config.toml
dataset = "procedural textures in two colours, tilted and lit"
train_examples = 195000
crop_scale_min = 1
method = "simmim"
kernel_size = 3
muon_scale = "original"
momentum = 0.9
steps = 8900
batch_size = 64
decay_fraction = 0.4
adamw_weight_decay_other_params = 0.05
Rows from block 10, named by matrix and row number. Rows with one number belong to one channel. Each number is 128 + 24 x the weight over its row's rms, rounded and kept within 0 to 255. All counts start at 0. Numbers have three digits each. After the name is the row's rms in percent of the matrix's.
# conv1: bottleneck pointwise conv (model.blocks.11.conv1.weight, 160x304x1x1), inputs 102-203
# conv2: growth 3x3 conv (model.blocks.11.conv2.weight, 40x160x3x3, transposed), outputs 10-19, a 3x3 kernel for each
conv1.12 090:123156110090119154121180112112118121115161141140143136143107095126139133128113156121137111126149134108115126181141134104120147146155147151096102084132137139124121135122133128091129086093153148103141133127127143120136136126149139134106146107117113142102123126100140103139103159173126105144168105150166097141
conv2.12 067:107142162165145167137132150151120175106107134123106121115094151116071128123117110131093119113122120140123116129133161120116121134079095113118091093139133098122098118151133128095119194127097159141146084104138121108134173163143185202179161201173121150158155192153167172125
conv1.13 093:168116150114125129134128142135137135086131139111155154139138133091151139131118126101106108112136130088145144124118128119128148108130074157146117105106114106113118127132126108164132099125112123145151124127085114138100143137154105173118113150109121107133106156153132164138159100169154179119137101138149160112
conv2.13 084:129143102142145133132117133128119114132127104128092152059169096078161089079140113131140103137152137125115144115132139099102153126118153125118127126077108130118127155133103104150100118121104113113089122134104113134097143145120146144132109115088127138113146135093176167113
conv1.14 098:087150115123116131135132073137110122108130124121124145139134142126111132099122155149119142141131146107121149129109113122153161114127110118120153137135131131131171130163105149129146142133135149134138164155105095127086125112194102095162096115111101117132120106097140178113113127104107132121121120135109135112
conv2.14 102:123144128141156145137117107148120132150139110161121139105119128142111098129133109150128130094171140135100118136114132108142110119122147098111099130128147093132103126105121108143122095112121123106104165123114127124098136144152142107147143122121115096114200119104192190126
conv1.15 095:086151138129125106145100125151129130135147139138114129109125123149129146101117122148152149160121134134141105140137111123144150134160111095108143084118116140121128117129101133124119123099145118093139124112146112137147159101140158101147121156172108138132132100093162125135110115153132105155146137152148099117
conv2.15 082:134136119125162139147159134143129098114136154119138135166137126146114158128137117147137118124152147106164126115129112127126135130125139170125148067119105163109164130141124149163155154146130151125123120109157131159148108117098106143133106099102134178147128169174162160141
conv1.16 100:129111121119100123111133133176149110148133125138140156137160123151152114124144117154110138133117168135143126139168121144139146160131130131067110118119120109107154120161130177179128153152163148127130155099126144121138137099123168107159148125127151113137096116108125121174088193073109105182139086108146118117
conv2.16 071:111139101125165139134140107146138135118140147135147133143072160149096164109119109146157163111168113148138131156120148141134126113134110124123146118188114099116124091105076078153094102133112132140139141108116147128116147137118172142147147094137110148152145169151164169123
conv1.17 105:161104120118111141125089133103142126159130137163097119123120146151116169126141134117124120137136137129114112110161144144114168096127124140109133144104150137096139131119128179130121139122131103102110143108132104116079123121117109132111106116114145139105128130105133109177117152124100114124146074132156149082
conv2.17 110:136178173120186134125177141137124106130136147127142129144101154111076191126116158130193134182083168119152122101138150110134165120114120117121156109134122129076136110144127092164149133074120129109119137145127103103112109104137124118114130119124146153118121097135070107148
conv1.18 095:121112114128144150128130145125106091139134129113109103123122127113125138089157112127124104133125115139137147138121116103137153141140111121105111105131135132130080114136114126105145113138154139138136123126117116135101109166094140176108133147130101110134146130106112095134097137162174165094145175169132115108
conv2.18 115:119149142137173126140154112120120105104119116091082086136119147122093158119120137147149133149093138159135125067111094089093121106093108144126136106102098134120142146120126110134131123076124110105104126136120083103113151148139148175131122162148166173121124134169118117126
conv1.19 096:126109161135123150127129149113132144133138118141129155095144125145103127138128101125153135101135127105115113124157120117130143145150173133113076131147115135110144111068133127143118107134096130136134143144104128113123130119109128125141144118115159116115121119101086218182141125126123099157143120160086127156
conv2.19 081:172136119206106151136103148125106118122084133115120124097143101145157117128136112139141164130180162148147123133086103134106060122134106137113123116087078131158163120172151124107201196124132150088094121077147118106135203157109154149171170145153181159204164142175189205180
conv1.20 105:071119113143133154133112152092104151127125156140127119128127108147113150144129116149133144155145106124119136152110105118123145105157149120118133109118105079114119166114155149102087149120132132085147107102205106108112133121128109053118157141145120156115146117105186170147139073198090104146118130122135108111
conv2.20 123:137123133145084125124138137118135145102117151131155130076190103150187114124135104126106125140137140143139121137111129103138115122136127096135127143088127116109114106151131178132146122160092128121136117133147146134131128087119098099091124093101139123100120128145109110111
conv1.21 109:109109105124125124093087118136105129172103136090142126130117126142160169086142134144118124133144116125119148113155142129140135123127109167164121119121106098142138125129097164083111119127117154132160139105165145149169118124104151128142142127160158119095174113120087115136106160137132166153157137095157149153
conv2.21 116:112151094121145101120092134121085100120161129123142152111144084140152095117133127126129112116172133142112135081110089105101114120097105105118134142167164128080091115124131130092126147177147155133136128108167140172180131146161141093135182153146128134139089106140133159144
conv1.22 097:078100120114179107106150138117107123131167119114122122163146128099136120119126132116141127124152137147118105149110133128131129109084122184109131100076129106136148122149130124134095155144163147126079127103123145098104120134126134144106125170137149128121156104126102136070135139135129132160190133136144112154
conv2.22 100:115118078121158107107122096138180200142180145169142134116133148145139106132157135135144147139134134124126121091110151116147147146142126151157118124117150160124136103107130123152125138119148112107140131145137120116116108101110102125115122102105110133143099100121114119102
conv1.23 095:075118116148139130130129158156107126141135134102140137120141140112135104125136181132136119143120128153131131139122128148111144133133104086142105082137153129147123114117129119162142100154105115119133116120076107108111149139116133123131079126084092144105124126132148163121087142109107162082132154176131140101
conv2.23 078:143144146137104118149165160124123136138176111166162153098126125132157077119137114117097138138149122130159115121152112124135138169116174117140083124094177130156125120140123101092116123109076140133122115131103134129128159161148163160130144142125128097081148165087112114112
conv1.24 102:102108114117116134133165138136113144138117122096140133133139136132127158118129119142148117123128133149125143126110098140122125130156173136153103126097127135125144142111106165138107125136094096113110122106157129115111127172130111155163143139085110118157139144152110143088148172155084138126139142121125119110
conv2.24 095:160130128122136143128207179114153118189147170142127093154134173109138143153122129139147105168100131121159094120118145136110162115114137096115112111102071123132113136133104149140086136137181131142155128133116141124108158149108147132103149112120148171145130116118104092108
conv1.25 098:131112146148123114159108118117128136127128121169120132113111119138141119094107110137149158147134171167134152180147130104116124089155132111125095094088165126163146156127111152109108072139129182109141123112129121148129146178098114115129119123113146121091120146132124129123149105130138142133129063143129121148
conv2.25 080:095147134148099144174103130144188183134110229142103153147101126121072131123088152128113121157154137134147125097129120101122135109139139146144124066118146101052106144148130182119143178155118127139119122134160126147145114106096120142120102117105151130151130136152114145153
conv1.26 095:069105126124147108108130193097090139142125143153145143137166131145134147160105107152125097128136141133154135142121124141133126123101129131173140110090119113099123075094146153113140115121113164141119129137140101125113161139127143109147147179096129159134076095121113149115147160147096116117155106063173158105
conv2.26 062:124108118104139103131101123163143181163151169193177130109131108105118130137157116128126140131145109149124110113104135134101105147121144154115132130114117128104144165144167109109122142128167154117128133127140143128143100137113104150142123132114100165190129131153107119140
conv1.27 099:118155138122131120156130087154096102122105136113110123136109123144113112123137105120135133150142138119147118130117117123130108138136117135178122151133131132138089156140118091127127094122100155083141147089121135117159141137120099149149116133123123155116092120087092134122104156120107136103100157131097107125
conv2.27 120:083122111119144098110121118123109103130140145118121111136109156110098133118121110118149124133052127148144154124129148106128163112116148118111122129111115103122127128109104109129120141077106196180150126140147141111093152120101134119124130152118131148159102120129119117098
conv1.28 098:101150118171167118138086129103155146145132165119110136141160128156126150097121114136103139147118140132134131142122135137141145097145127108062115127101150128101092086122112144172143104161142174128146115132119110115103130135143124159110135140144119142121134131143115068092116070137112106092124126099103145105
conv2.28 114:160115136154092137138106135190175175174180175152164172109146087143127090115112120159122131118136125134138133109114117150156134129134116119133139119107124130129126120165167134115132164136113120145108117160139117148131113146122140126138118141140092086104179186088147158113
conv1.29 100:095122140134153124087104086126106196134103155128113093122131118129126123145104114116144143121119148112135092130141116143129133120123138105127090147099166157151119116129110120124094121086090116113128112126140143110120138127120147141078149116160105138152125127138131133120109166153099134117140152152120095122
conv2.29 073:149104158134120127096108115112143129120132149118145128143135119084131145129135133134143143124158121115118139116126110147094118096131112154134170153128157120101125121121154152160117108145117124113132129133125120145144151084094073090096090092097111129128080107121148091113
conv1.30 116:142120155137133113093139084129175132131129141138136131115124121114125099088125133111109126117123138134117136113145140094127144117135126130124160135136139092110152132147139098134147132110108128131098115148129110105121100130117066140101137162133142131121125148141119140099109131106132087087152110068096094085
conv2.30 138:145094140141108127098127133091093090112161105101096064144147119124148087137142096134136131162119105124164151138089129138121107131144097142136149122117137152159135110100135161089151128143110123102139122138117133139121160121139145127139154150150151155150095132124124116110
conv1.31 094:099116127115132135126157124105128131137125129098130149119148127128095098146123122114115150138128105120118124125138119135134149106120121100118162116103153069128095119104124161100120120143143139089135132113124148129113128096124137130099100108133131170125103089087103136109092110137138127130114075108096168119
conv2.31 089:158125164180074158159104159103125116134114141127121164143149102108169122132157102100130126105174113117106103178106125143132067147171106127145140106081091165158154101114095128142134107087080176151137140100144122142159128163113133156162129108108125118120146115101124153107
conv1.32 095:081088115134124146161104122124113148134140114133131105106129133142132182122134139135158117111134148155163072152136143129114131129127109116115119123135148115112144109114116079141130133104127084118135124135118136142102128122114115182173085101128077123153144102120102115152116109117124103102115115162200133152
conv2.32 069:169135174171064163118149164129142141193118161144154141096103134127129117133099121132146141184134131132161121167137132133122134132105116073088105128055098150115120093125124106122141122075058140108125125147165119165177138128120128133153131134139120144117109156131100116105
conv1.33 100:155120128122124131144118103162144170122133126140124152131116151107089118158116102116126117116139156138134124150117121121121131117146073127133118150115122097169107111129160112073109127099119138120121100102081110189143095155156155088117126173162127128129133191123135125137112163147087097130126160142096130120
conv2.33 093:134118121147114154111160102116108095109115107108126132144159101151160064115111123135104131149137114107137128198091161168142071173161120108131113097131152145176129172180177205093168197206173104103121104091084112123114147159152169154139147135118127093153162148101147131168
conv1.34 109:098125124141125127137108120132130125144115131122121129133131139118123098140137139127134113132132147127104109141152133117132147076154105118118170141095141163124185108110111116140099130124118157110133097109140126125087121153165169113087110115128126084117129137081179110146095130142205147124091094132146104085
conv2.34 107:105161126121092111149105142141117127119107132147087117156129132149127125139126141131123102105134131141138111098138107117122123116104123141114135104155125147116157135102090099131122153109110136136123137160143151146137148132120152138138122128147140118137115102097104136107
conv1.35 103:071145149144160142121122139139109120126113160134136123155147147135138131112133136109096170102133118132133117132138114152127116166156123126105141131130118168179126110120128161115110126151110149101101132078132170169130150136145124143107136128129091126113098144104122134173153110138114141123132104147123171084
conv2.35 102:120120108127106135124158137164151135153148167139149164109117150159114146131128142108105127117107120163088121146138174097125100148109146095120096097101087093106094168154072085129155154094130073086071101074079089087055095100130126090119152108096180072172154147083067150162
conv1.36 114:077126106140117103128151129135144146116110133120126138136156129135142126163130134123139127128123119134124151117137142137120105148104139165135111120142109153122086118132142103149159128141098125143129118128129087120093146123109142153143092145117122138102122133109139171120150101139094115127138101188124152149
conv2.36 117:140092130136071137132110130131134140142108123130174133109142137126139104131125127090115134142147098096132137182089136170145107138171139112169132141143123136189129127110109158081097144156125094095113088088100136138125174130115146113136140147147088121129100080103144087081
conv1.37 099:113115140111128110137128155118120129144129135138129098129128087136103117116116142129105120134115118138135116144081116124114131121120144119158131125170130095188168147124113102138094121115126110115144106115110133176132149124083111092099122157113137151093128124097076130106097095149126094128142136096129116169
conv2.37 088:092118110139090085121081120104152148119135147131111117135159091157158094142126108118102102094186134111101111107089086097134089130151102109138121123116121098122129120129131147102120122152106133121105115139136118155107080108131098135106126115087094063072119126093116145113
conv1.38 097:138145093130129120128134131128099165123141146125115140121113134154122144135136094130163140132151152123127126138158144126138137112120138160103118132164104157102163116142143131145150163150125154173124108125132158112120147152078179103130135098121119077133159084110119152130068088150146149095084100163130148117
conv2.38 076:182114150152090088122149109114141140120141167129146103071147143145148112149118104080102165132128130127100122131110113136161128117131119117116126143117102125084130093121099137185126143104091203158171163148202130158189123127089170186134115146120110121122127149099072164090
conv1.39 094:035144150149147126122137142116137116097098107160108130131132114146129151170125102119118128134135112111144125109095138112133150132091186119121106093109148110177101094153096152152134161154174097127181163128138139166126101150089172121154099104106102112107093112122114128099132111163092161113111162140097121139
conv2.39 075:138136114153085131127128129115143152150160140137173164084189121101173077130132138124165117117114177133112118142109109104126118119131157092149127127043145165200136150167162114126142130132151135082113110093146106116146106140116115146101189162127152147110102107145095123141
conv1.40 090:130110114154138105155149126121120126126152124140145118127135105137126169155122121153144149119147102133139150124126137125128149120123111162124117124131142135146126139117128124158106129150109132085123116150117099146126119147098208122189152111131179131119122153115111114141104134142116142070115158114171126096
conv2.40 094:104127144121106154113148143125116125113138120111121119124108099163144095133105092136098089123139112141154138151154127143152146135143161151155141158157149133139132140115099119121095142102121151162121127150121121142142170183121179230192140175148126126109129146103111135115
conv1.41 098:155124118122156125081121144140130120131114139133118092123129132139124116116153101139138135119144130147135137111133134101130135149163115103198099111132127153166132105106130113112106155128105078110133129135116156155134117124132157172132136161135138161137127141112141154127151109132127120142196131147147122129
conv2.41 148:105124145140130128115112130159142155154142147147156160118135134144125143130111146150138126128154149120109131133131110163161129145157136136145156158148157156162172129149137127137138146119118158127131146121141140148146106105144080072110086092137111111124132113104139146125
conv1.42 094:096135103153132127104102112120124143145125151107148143141146133126125135102131115138119142150147141140143118158117161149136151088115147125172129107111141128088133094146134137097119107141105096113107186130114125122107130159090112093090119155141150141106128154099118140117145153128119106091113102150129174093
conv2.42 100:134131126156107125121124122147129105117153134127120125144109161116095172140125148128178151144086147128134142165144151134128142118144133167174169141158118138127164132138127109110143150083117123120123117120127105096088130157151129152125109169147132118114134087090072117120
conv1.43 087:092129134127116133106111105093162116136107148141132148115130099131131114134120142110111150148108112127125159146141114137128129135157098118118104152113118112148095154136153146165101112107133131097135154123146120117146152145130153094130162141145173114142168134122112104101173049131128141112123133103143158085
conv2.43 084:144107134140069128134117105135147144106123163119120114077153094106118099094116114138104124112150139122111129137136111150165127188181146136135162138150154133107168122101155106065133158101132085095106113123145095100110111109133154117132162148115117097101080060111082098128
conv1.44 133:136134125126129135095113127134120127127138140120142153131141127146113139142125136139138136137147153124132147152141130144144141142143116140127114136123126134107134122143144120129114135128124131125126128120114119125129126115129129129128138129121138146112127128113108137127134172152131136128097124169164137129
conv2.44 100:107119115083071076110091098149129126115128129129131119106142119114166129116156164151115105104074119126101115133135109148145121092123137132133123136139146122130112146140109137131134116143147126115121137150125136126106117129103116131107106125114123082107103060113113106124
conv1.45 098:107114152142122123106102148135146108141105121130128132116139120113093142144123139127128134125128139148098123127153116121130120178146134156152135157148119125107120112118104118122163095161121140089129170127126090141117110154127110144170143185154133130108155118141121127135138144154122138093152122124120186142
conv2.45 093:117132139130108132151113116129147112169140110120117131094147111112173087103136094145075115120153101102098127133142118126178120117149151121114107148133143143163096149118148134123134105136132109115140141134103172151119105160117123156144119126083082082101101094085098096112
conv1.46 104:116116127111138117137147139134123126139143137101126146137135131160125103128142123126145133115134120108139139139130134146118149073095123133166109137141120177115128118111149117150104148132056107132131116113148200149137155133102165120175116098119159162121166126098182126134119149151109162083095142187143155149
conv2.46 082:099122148080104100125123097145112142121107138116117113106129131134143130131129142119112130115124112134126139140132118134151122113113129156179150133129163127156130109123135131158144134139159140126164138133144174139132090122105141168148132155151132088137111107133080116134
conv1.47 084:146145117128119122086163148121096127135132118088133134126126109141148162156114165091131130122130114146122131120145118123121131141126163120112125139077141094123105076111098147109116116121158080109155159084115126102152152144157128109119139118109142133135093126149131106156125186124149099107106112129129079142
conv2.47 084:125147121117097101149069130137131143084087110151115114108111130103083147121139139110134124111108131160115126127121118142117147135125119148102089140166136150126141100100139143110112152151118111090119115095125115113121133176135149172124118147156110116151111098132118113122
conv1.48 098:102132128127134133129087118115125146129134138119124139118124130139095108121123125109129133139140175167128128134140145151143154140146147084090149130143139129096134118094096179136091146166137136068176128140142128125080121139134136146097132110121147157127119151120132155116138161105164120107173147075131133122
conv2.48 117:099146104117113114152084158126143100099126145131111118126099130138109145133128121131136098119125137118129140107164117141125126106126116128119145120181151145116165107111144124127127106108117121122136122128142127109102122156137127148155098092158111114121079130118100118109
conv1.49 095:164125110112119115157116104134135166129129123095149138119129093119135116093107129117126116110137109102125131126118133120134130089118098127156155122100182128120125119146127073106085081132154112164099150089164142095096104123141100136143168135110112114137078103133102180153148124142095090148140113124114109154
conv2.49 082:115111124114085112140079128102136142135127123131124148140112107158129107151119130102108115141113145100141110129113105116150123137135139136174134126116187179156133140151137148145156147166110154107133117139111142118145122115065082105088109123111130097089136109112106146127
conv1.50 086:099129121146125132116134108122136119138125135105173160127133116134122143109124160145119129108138122172136149111135151149150157112144121116104099127140169130125163090097116067143136090139148129132147135119160119114152143162104120156136106161126135131118126108102124115129125143137105126128137118103123094068
conv2.50 092:136107130154104149186114125136149137179143152143146152105098118066119112106120109110131157159095157117148143120135127138166143128152124130125131145142112183195158131148152113122153137131090123128150106151177113145154140156130160173141171172142117111124088099116110117109
conv1.51 098:127113107132116125099112159114112136128129118132120134116118110122136146103127105129116123121129134138115117118145120137125132164158113138117163163115130114129158087115099129127140136134159109116140148112144127100095134100167134111113180125162141113084090121146125145148176110166114152106129102103153133129
conv2.51 081:137103131134118121133111125157159146151150123162158133154123150125098151131135119127086140142123118138105173151133140115164139116151164125118130168179127123116118135111115156174140119152128091121138123116115136134110104098105109131125129161159105097097114132122127110123
conv1.52 095:104133144136136159110145113116104158135127139129128132130148094120123112141118106122118131124156147147106111135119119108109122113106143128094111092109100129127174110160098107126136164071153126141144119093149147097148104095103138131109153097156105089107144102132134137159110157115102127149157133065150099129
conv2.52 087:111110113144086092133065115153161146127116132126093132113158114104120127121155117139132128059148115113099149157107144169175148122132113146145148151123140115163184144186130145130137122114118151141117173160146131134096091121120114149146117149115098081121137112070147147105
conv1.53 088:102141133122146133126151118109144140104139117111137126152129119140096150137119114130126164093134131131118132132114106119116123104152151138112144147129105056118104182102132106106158142158109112147113148072117104101111127158164120145139136152127128097129107117109116121091141110172151128116137105103132153104
conv2.53 082:139128174147092131124106152124141142138081125097075093150137123136106146148108143136125128128141103071135120134123131125130120147108097138149135118099097144123117075138155125104138142121076115126183099111162072085129149157199148171166125144164136122094116108128115087113
conv1.54 097:158125128124115131117128122125122101135148137130145145124095127128122155131108149109118134133135142116122140128136087132125157127133125149150163150143094110116140138149148171125142114155105147124149117067135116168098134122127091173134102128157124096142114117130120112176129142131086122127179104128093107075
conv2.54 079:082094104083134120125098121120142109137171126117154161131125082146132103098118144112140126124137123117094136134129130145168172185172179129156169148170159122109119137142121119127163144142148120139118144134123118105092114131129131121130106095088103102106114110120078086092
conv1.55 111:108119137126152141117150138121136127118159114099128138128119112141109149109145131126157109137129123149128135112135138104122137095146107131174143143106133144163116155133139106128144130106139124170125105076119171112148143117108103135106080120107153103153141095130092162162146153100127060107135102067108138099
conv2.55 124:156091115121109137118135100086097081117116100103099106136131119111149103109139120111101143113132099083141133137092124131117113129095101109127117150139137131173124138108124170139127139202145114102165124141096151135104177138155134177146206146161109145139102109133136125096
conv1.56 095:127174117138150148114114114114118135119145136105111118132142116125118146120138117142140128147130127125122130129151137132152133107118143113147142134137132098124151131132112107096124092158108144126122122128155127136102100087147125113105128129127154122130132081082102132117155116116114137145145125150141170137
conv2.56 097:146135111136116162123075128133112106129107092108112106128108107115118111126148118127083137123194104134104142138117132137124106125153141103116106133128120136133138142122134139099105122146159103121100140102094130136093088139098150155180128142125118079126119096073163130110
conv1.57 101:083107124125130112107110113148128140106116142113114104118099137125111116110141098111123108124123107116113119105129116119130130115139150128144137136149125132148115118100103164175149124125128140133120118115112104133120093124099157130118131103159133122118120109119146149115145076126133164133160136144133120145
conv2.57 093:117081111098110097105074102194122118136156100124147132159108133154122129132131117120127088147115125129138120139112118148156129144135109121153164141120121109129137149139146135144108146172134106134155145146118169125132090064073096082087126126126058073073144143078134137084
conv1.58 101:138128135133147137124148115138137147134118135145123141104131140129129117118135103125126115115148132118102135137142123121123146120160103167146137128126146100139138108119125127126166119143127120100099124156084105130160134123104130189129114121120134101123137114133156106114139132149163099131145093060123133109
conv2.58 115:137146127166105148130072150129132099087132106096109099101169086145188082126136117156138111104152110136112162130090098134146116136179114131177161133109144117147135141166128142122163136155125091105099126153135095144117134135141162163157150153125151082159145152079144193133
conv1.59 090:140134143161106144153165132169124117101131129135127108143109103078130119102121132131140127123136152123113138100124095105121112109110113126110141157124133129101114125121093122101167119123139172170144138130092147104136115111165132107112120116109116128111158146095076090074143106134116126094156106110116066129
conv2.59 096:136093110088138139113126112103106138127147129106134127151101157150092167150141139125166130127079152138129121104132122098114166127105145135111127127123105132133138187135106101150127116105179092122118134207102098104109140143134143165130172152132120128134071101114067090094
conv1.60 095:119114137135092128124139123117125151139139119133166103153128100135114124113100159117105108084118121172117131133124151115114120121102121145144135121096094155148168169112119122136117154132132076133156108140125155128151133164146111109125150096113125111082130165099098147077143164112088149177111180125134170124
conv2.60 091:138119136150134120120157121165124120132083094148115076114156137131125136127139121122102135160155116151139103142121123118179096123128130107106122157149105104105113143142154139137128159136130094111122132146121142140096134121119103067095111101119140124130155138128152119125
conv1.61 097:144139104105135092130106131141102102136162135130140107158148121139120129131133120146152142128120121147156131131139133147138126113137129136149123111131141147120149105131150104145111088127127153108117164122134116105160163118106117115101136143124142125139096159102114119056160129132119160162127149104101138117
conv2.61 104:116112113104195119113148131105088119101128101106120136137084102125092160134130120118130127136162117110139135119122113143135149108130116094106110116166128099061101124126125146122106127171122136136085127140156106125113137115135124123126136140161096116116135127141156128126
conv1.62 092:048145115163106117139128134123087167140139140117132141126107121141135126125137116141112137131139132124135146125120131147144123154115163124127149135131135141158107091171111152178110125117143136115117109105129111156146131138132169128082149139159140146130127116105087104083125126109118127122141152113144161073
conv2.62 095:134136131151134144101147144146103120127091125114078109113117131132129098105139099132174172160092158113184109128151096135144153099111117122107099172123112128085095134116127121106121155108118117120126113132118119107109111121123122142120141155141136156144108112151110108132
conv1.63 098:128139121136120111109112126120131088106135118122119112135147133139151140128136135133128127110116122149121143134126121148136142128154119124106171113121121150122125143081144099129123104144079123171144119116112090156136169161089128093116089144117134134119105112158083131095159127090138126078115144104115080081
conv2.63 101:106155133095176122127178151146144131103117094126097102134105152145076164133141137119175111147097159126129116102155154083129173126106144100147135137100135077097128159161159125141155126109143147168131182160132134110114125131125105137110100097124126140106172126131143133128
conv1.64 104:097136106145106118136118107111136127117121134118140128149148125130135097114141126141116114145153114109131132144116124113107148148169122126125122151099114127096103102128138109141118122124113102070113119107128171120131145139134124140131136140133120130174122109113142109149149083117107091171088144154129096108
conv2.64 086:135113112103146131109129110138090096073096089101092151102160096111142113111155114102142105118117123104118116179159095131121124131110108101099103149181147114117093135102125126158093083170110118119141129120123165129153155115127124100127160113115084148129088147121123107110
conv1.65 092:063129133117133125135129119097124093166139115128123138142128104115170149152134134152113131111119135145096145138149105151145140136130130087143086102119124151122219107155140133097119132120116112117124147138132180097125141150132108122133109126122167171135114087138156106116123140125114123104148122116113136146
conv2.65 064:145152119121152145140151151140089127135073090131120137130127118117145103117129120126152161119124129128145132186129125160122169124121148134114126137101120077132107115105125114125074131151100107116146116127144154145100101108131145170123152138149102136129104144146097098123
conv1.66 102:143123146128127116107148115140114104122153141115114128150133146132136165141126194150133139130129138144147130148133139137135160136141129159141121159100133074113163169131108123153141123100074118116153128118113122107165149170144110147136137106134126137076140100111143115134124096116089119165112128124134143167
conv2.66 080:081139139121161132119121116108128158097100145154150143169137121172131095128098088138125130136158100107136133125104109142189122156156135128144133108142141140105145109115102093153081135132126105111131080133132121136126112127135152164148157148147107124125123114109139153138
conv1.67 103:141126126148124109119149127159139151116143109164132148110148142131140157138106149114145102129139123114114124115152110133145115112099125149151101110116110128125124122179154131106190135177154142123153129108114124111137138160122110112110111122140133135140124125135105125118110113118086080186143121103164120136
conv2.67 063:099125128146156120126114101125066116129105097141132134120098096116104129131112121108127093099140132104129128139162130128179192143136148092115173122133078131130148153173124106156123139121108162169140108123133144135151162164123166177187126130183111122126151153129128120113
conv1.68 107:096146165137133130121176096092132132102101125100135163132118132114145123113147124107114127108150148162112131153118143121121125081133180160128106123138150151127170145137117146100159131155118133165110125153148139109159110131122109148104158115105150131088134110096100133130116192134098101158132140154135109124
conv2.68 101:110128117162100117145105105094172133110077156130076080137096174125087159130131124122069143120153120116155102123126113129149121106143136157129126079122091140154191126158160149114152192123147137162153138135161159150114132134107136146141142133135128131144107119137112125124
conv1.69 108:083134118119115135121115143116136150108142141138133147131110128129116119128141109131124126119122122125114139131135133122131128151100124130133149121134128118121133133098151152170118140119081113070134148142180123123071137097141136099126143135130132134154137123111145137121143128144168118152151114181079148139
conv2.69 119:145149141141131161144133143104131118120114120108072094083133117121140128143104129128133143131083136142128116109139160087135151112130150130104092107124098106116123137121103098141124083057109131138143154145139161125114114123109127137135127125116117118146147118145084161132
conv1.70 096:142134149125132133122096115161115125100136132169111137123123126122121171107129122135140119118123132103108145120139134127133148103123134116128145130143111116117137165136086180135155116105139111136111140146135141152120070112155115162102081131138108150116105120123133108104113093145093116139142151093130128068
conv2.70 107:117153129121194124119178118107132118112116112123117129138109152145096156132099160124146130124151151153090128086134113141160151125150148137127116121113108147169172138128134128144091107124143151141092137165146119164155117125116140110126124132126132140145131123159135134116
conv1.71 092:140170124143124114086088087124130105158118127143112123109141132113125134091109115123126132128119130127128120138143120113155158136101120113115106118127145142131163119116100126152089155124110158136078156089135121106071155120166151150179133168136080121097118120117146127115104140146167117120143114153138102164
conv2.71 114:122158120113188120142155118099082105130095116130120132143094151112088150134125161139140136121089147141100120137172166117131193120095161123098133097124127103125141142122091138183090093104128119116127152171121117127108127111150121106134115119158162148131128133154100103137
conv1.72 099:165098099154121117142123164123092143141131118111127104137122140151123127142135134149152127117134140135109127116142148124128131135111126127125147118082112104094112151100150180105137117159095120048104095114158164098137075137151127093116133111115126119144091139127171043084114173117126155179087150169115137148
conv2.72 096:145134120141167159116134145119123109112119094101153138139109127115126137127140144129150131172120132107151136131112099143150144103123125127140129171144158164129128183157135179190177168146138130143154158169108144119133147103093102089078093085089137177158093120147132119141
conv1.73 091:170116100089155133122135086118136144118144148156133137156134137153120144163132163151137145144159113170131168159163136148154143139163127101119147101106137083152131147087137101101067087126094078089116154111135111125154087118130150131145154109148107135111138141119151125112154084142128103137106135149147127179
conv2.73 083:131145131139167149106157115093130118097152089095117115153123138123130126118109113123127121134151141106140145147141139128192129147159122145140154142136141165134133121141125143177164121143107110152137135169145117132122131092096096107101122110104143171142105116127108133150
conv1.74 108:120142131129100129161129177125117119127138136108140125113137140152124149136128117136157142147145114115148122137110128130155143150140165134158087152112119095158139116129120103124131122125109142158130130102123124130152119108093110137124170120111130100153078109122115140105141140119078127140175132086144142137
conv2.74 103:086148137104233122123188102083062111097109089091118120134073178124079156101121149132164118138089139122141118120166126114114190109131141127121145144084081109132126117121114104168129126142167164139121124121128105117134129139153129124138155147139179175157102121143084080143
conv1.75 113:155104150162129128135153136128116123106124125146122134112115128128131154136113135134150116118130133128121088123133130125111111119155120159158162163147167134138125121114127150109112148113131126104114135138137181126095133130145123084099167121155118107128152139115127099147080155150119160126090107133158143170
conv2.75 120:138126118132137116162119129134148155142146158161175171137154129131143139123145120126145152125154131132107125161124134125161144107164156145139141116138124125144174139118166107128118096107120125120143131126137145136108114116175127099116150108152157145094177132161201175176
conv1.76 111:174128137126131106125081125159158132083122107147129123118126117092119102119092133128103130131105118103108152113121112089126104145125071140138130121138108137086097109148109101102141127166112119122120158113154084121152097132133100116117138154152136092129110102145148142141165101128089154133167144103100122128
conv2.76 131:114154158102187103120184107092098108112125101103100090153107137120094145159119144138143154140078141133156138102165132098129174110078141134104126100106138112116127112096110153153111120126098109096151138159126077096125148105174129122123149161154199165126110139184115096179
conv1.77 105:119111129144139125151156103121090134125124144121143147126121113131171139135140142118127135120124126138135109155139125122110138179166109123159093081130133134126139106116070073179127151121118127152118107157150124137138132159147070175140143134092134125117127174123094137133123114101140137193124100115105144161
conv2.77 078:115143125109161142119150105137114163123133091118147133068076126098135107084109100103131135138135116137146161183167147161182140128165098099115129111110107141117108114101110088136118105148115105106091119144100157181104124125160111088139110112143103108121085116104120127097
conv1.78 098:092128107110116118132160124152110123154108124171151123137115147170154153122140121131118136122122135162129133130142115109127114111127179139122134140118132144140115120105143138185126119133116107156129095154139105119134109128138164102136138118149148143120129078130162127128094159121074094150109119110086112092
conv2.78 092:127122137138137136167147123122124119129121101107145117151114101115141117114154114144138106087120130116114148148113146154146183108169133107106146110138095095120104145106109120131102117123121158160142168159119164138112144151161154159182164165137119118104149142101164140133
conv1.79 085:138142130111129147084152151144099106120147150120116160117124120136152129109103139124153145144141130140113126108132098143146131139147126194101115110118166157123152159114144100148110115143096125150138118126149156148149127104160099091171110110129135124156135147156147111089131179094142123111109126130130155135
conv2.79 078:116167121134189138129157110111142111119109083120102110126112089100098115117146112110100126171102109127161103137166135137144130131112142131102116123118123096070117164148167151102156162189158141172140142126116162134139129125170133100133152128126126135117141124143166132161